Rows from block 3 of the image encoder of a small image captioner, named by matrix and row number. Rows with one number belong to one channel. Each number is 128 + 24 x the weight over its row's rms, rounded and kept within 0 to 255. All counts start at 0. Numbers have three digits each.
After each channel's rows are labels from the 100 images, of 14848, where the channel reaches its highest value: "colour at peak" is the nearest of a few named colours to the mean colour under the peak; "top examples" is what is common among them. Only what is clearly more common there than usual is listed. The data: small renderings of single solids in any pose. In brackets: how many of the 100.
# convs0: expand pointwise conv (encoder.blocks.3.convs.0.weight, 144x24x1x1), inputs 0-23
# convs1: depthwise 5x5 conv, stride 2 (encoder.blocks.3.convs.1.weight, 144x1x5x5, trained with AdamW), a 5x5 kernel
# convs2: project pointwise conv (encoder.blocks.3.convs.2.weight, 40x144x1x1, transposed), outputs 0-39

convs0.57:106131141177133158121123121101084124142113081135111121129125166088140156
convs1.57:139128168183137121142185177148139152118132151143135124109122120129129095135
convs2.57:144155115144117116119100148093105074142143114107158100128074133171147128130157158124151154101174151137139128144135107108
colour at peak: black (37)
top examples: red (36); brown (25)

convs0.81:136126151112105124100183117181146154118143098098126146132135096138105105
convs1.81:102103112124125113136162150148129173181162145143160169137105129145124123144
convs2.81:115141145146123139102114126186121148159135113106151117138084151162105126170179106116093163109123144148135165135109116114
colour at peak: brown (62)
top examples: red (57); orange (26)

convs0.65:134131112155150084170123077170148101165115116136133123101114115121123118
convs1.65:118153138128122135152161146095136171187147118128167175149134127137141141123
convs2.65:094133166106079160117159123164165123165130135166140122078159108098137119115134113096125156105118137132098133106137140112
colour at peak: orange (59); red (25)
top examples: orange (70)

convs0.104:097183105111127112111125144108111138145105105128105135136091119077124091
convs1.104:129118139132128103134163152123094128169187139122138140180171132122146140131
convs2.104:102151100144118131086109144111137122159123157166147098106152114113165105101137142119114087132092125170170141115133168113
colour at peak: brown (70)
top examples: red (54)

convs0.99:150121091125110131118120174115112147133119190135113099156160104127150106
convs1.99:127143130142144130133132162137120170165141163126156189168161141121140146127
convs2.99:120141140099168112162124127119139122166096152130143092119125199144158160136141122129143120119148164138089122110162096121
colour at peak: green (41); black (41)
top examples: teal (70)

convs0.122:101165075136116144137094147110082113146110116143107129104142087120135116
convs1.122:128135156138106110136168172132123096151179172128118101152156129116106135132
convs2.122:129140155096124145143114129128137167145101116145139080153103147161146112152078114112143097157136149108143138152075163144
colour at peak: red (28)
top examples: red (67); glossy (65); light from: right (51)

convs0.118:165113114140144157164117125136115119131175120111071124136086144143126157
convs1.118:105100122114100090095108105135140145134157122138160161169149146154170141135
convs2.118:137096114097109125115118122123130097144147088115155152135208137107119120175111101122169130114162145115135099106126141115
colour at peak: green (42)
top examples: teal (43)

convs0.140:121138147172147143102132126155100138186128083125115117166114130124155149
convs1.140:130096094127105116121107075104127128119092092127171153115105117140165142126
convs2.140:148105117124152152160145109128143127100138126157143157118147159095106102121084087100109116129071148131128163081148136129
colour at peak: pink (29)
top examples: red (69)

convs0.14:109121109129169108120136131155079171141165102117107081126130145126105121
convs1.14:117133128131143124117161143154100125173186150114141141187153145124120137142
convs2.14:102138156104134095153107172150098167179125118113137123095112112142141118111125150108165175135132106111128115138170131097
colour at peak: black (47)
top examples: red (52)

convs0.3:122093175147143102138102126105084099121095130122159137100104134094114125
convs1.3:123096148147134102137177170131110165186160121128158149133126130129129118125
convs2.3:128166091137171101142096145157154110153144137133120119154166137105191136149126130141102155119128121155143109161142165116
colour at peak: brown (77)
top examples: red (75)

convs0.26:089109124167157124129185143113174128136129130110105123155152159124116109
convs1.26:137138132128126128125127135134112084076111134123088061086123132122106110120
convs2.26:113160146115087149133133184109174132119131101127098124106143123145185129131165127150180133103126139120104131126094140130
colour at peak: black (55)
top examples: plain (90)

convs0.29:140141148109173155164144118127085104155159138135117154165146122155101123
convs1.29:130131126130131141141146156152104149191188143149163157132123127125137146103
convs2.29:142103106097139083117085098112169123163138131102144154124181137127136145094133111125122182096123123158137112137120143108
colour at peak: blue (34)
top examples: red (41); blue (37)

convs0.7:150136146139139121113120141165131118120159144158137180138174151132079105
convs1.7:132105144149111139137152154182135121166195149113158137140125131118110134146
convs2.7:095113113105133117161164133142127119120121113098094136147113116133088129129069160124115157100120179111118094144156168117
colour at peak: blue (39)
top examples: blue (44)

convs0.114:117110117111148122181148150154132103087147148132121145139151143188142135
convs1.114:143128126137138146145107093098129171151114094106145186146119119112156161146
convs2.114:137098129107124152113141127138166111183183083146124129119166130131129100075114125137133108154132164115137148096148147115
colour at peak: yellow (39); orange (29)
top examples: yellow (46); orange (28)

convs0.50:130088156126146132153153144110131150133155081107135140132114141193114144
convs1.50:160138117150160157156136115135136159154099150099168163133105130111140173127
convs2.50:162120088094114119091140118162150109132086141121168104115120127127128110127124135118118145075132151106113168106087083132
colour at peak: black (44)
top examples: red (29)

convs0.45:109137142156144096106111146117095108122197120129143162159118143100127118
convs1.45:122139129148123136159182156130140169184157123150152118132141135107138108096
convs2.45:119136131125158104117144094144084132129131047095108158141143138181138147146148128121116163108134110134100142133140156124
colour at peak: blue (29)
top examples: blue (52); purple (47)

convs0.113:119130162135143091126108113112132108124198130127133092117179122144142115
convs1.113:116112127143126116130149151141153162168156137119176176152150109129162158118
convs2.113:096132122093140147164106165156127134125080131118161133123127151174142150141099089118131120133138122120102163121131105064
colour at peak: red (30)
top examples: red (73)

convs0.137:160136148135129096137160152130148080172121107108121142169103106109154131
convs1.137:122102128142135134158146141123133159184169135111106163173167114113128135137
convs2.137:071136141100134136142155123154141133126133104129164132096100113166151130123117101089135055115110105113146135124130168130
colour at peak: red (43)
top examples: red (55)

convs0.33:122171114125183172108136160142108113150161116108142113160109148118127137
convs1.33:110127133119104118124106138100117101142173167104125162177169123114117152154
convs2.33:154104119087083146122137151121153135190139107111109116141162128139121138098131105123132113080165139168111106129157151115
colour at peak: red (32)
top examples: red (64)

convs0.130:121109111169131141188149113128166118148145120151128162157153113127160144
convs1.130:128121097122114112096096087125102093118096097113102093099101126129103098117
convs2.130:126140101125131127155103092077106149135085179150114124119129111123128149098115143131083168144147152108116121139161084129
colour at peak: black (99)
top examples: plain (91); black (57)

convs0.94:095103120143096084150099089107167097134141153132123139126143117109092142
convs1.94:102123165146130067143157151121077129131153104107129106122128147109134149103
convs2.94:153146144143105182131141145132129149082164105151118143164158129119133105102125131128167110122142059106101129144133139153
colour at peak: red (25)
top examples: red (42)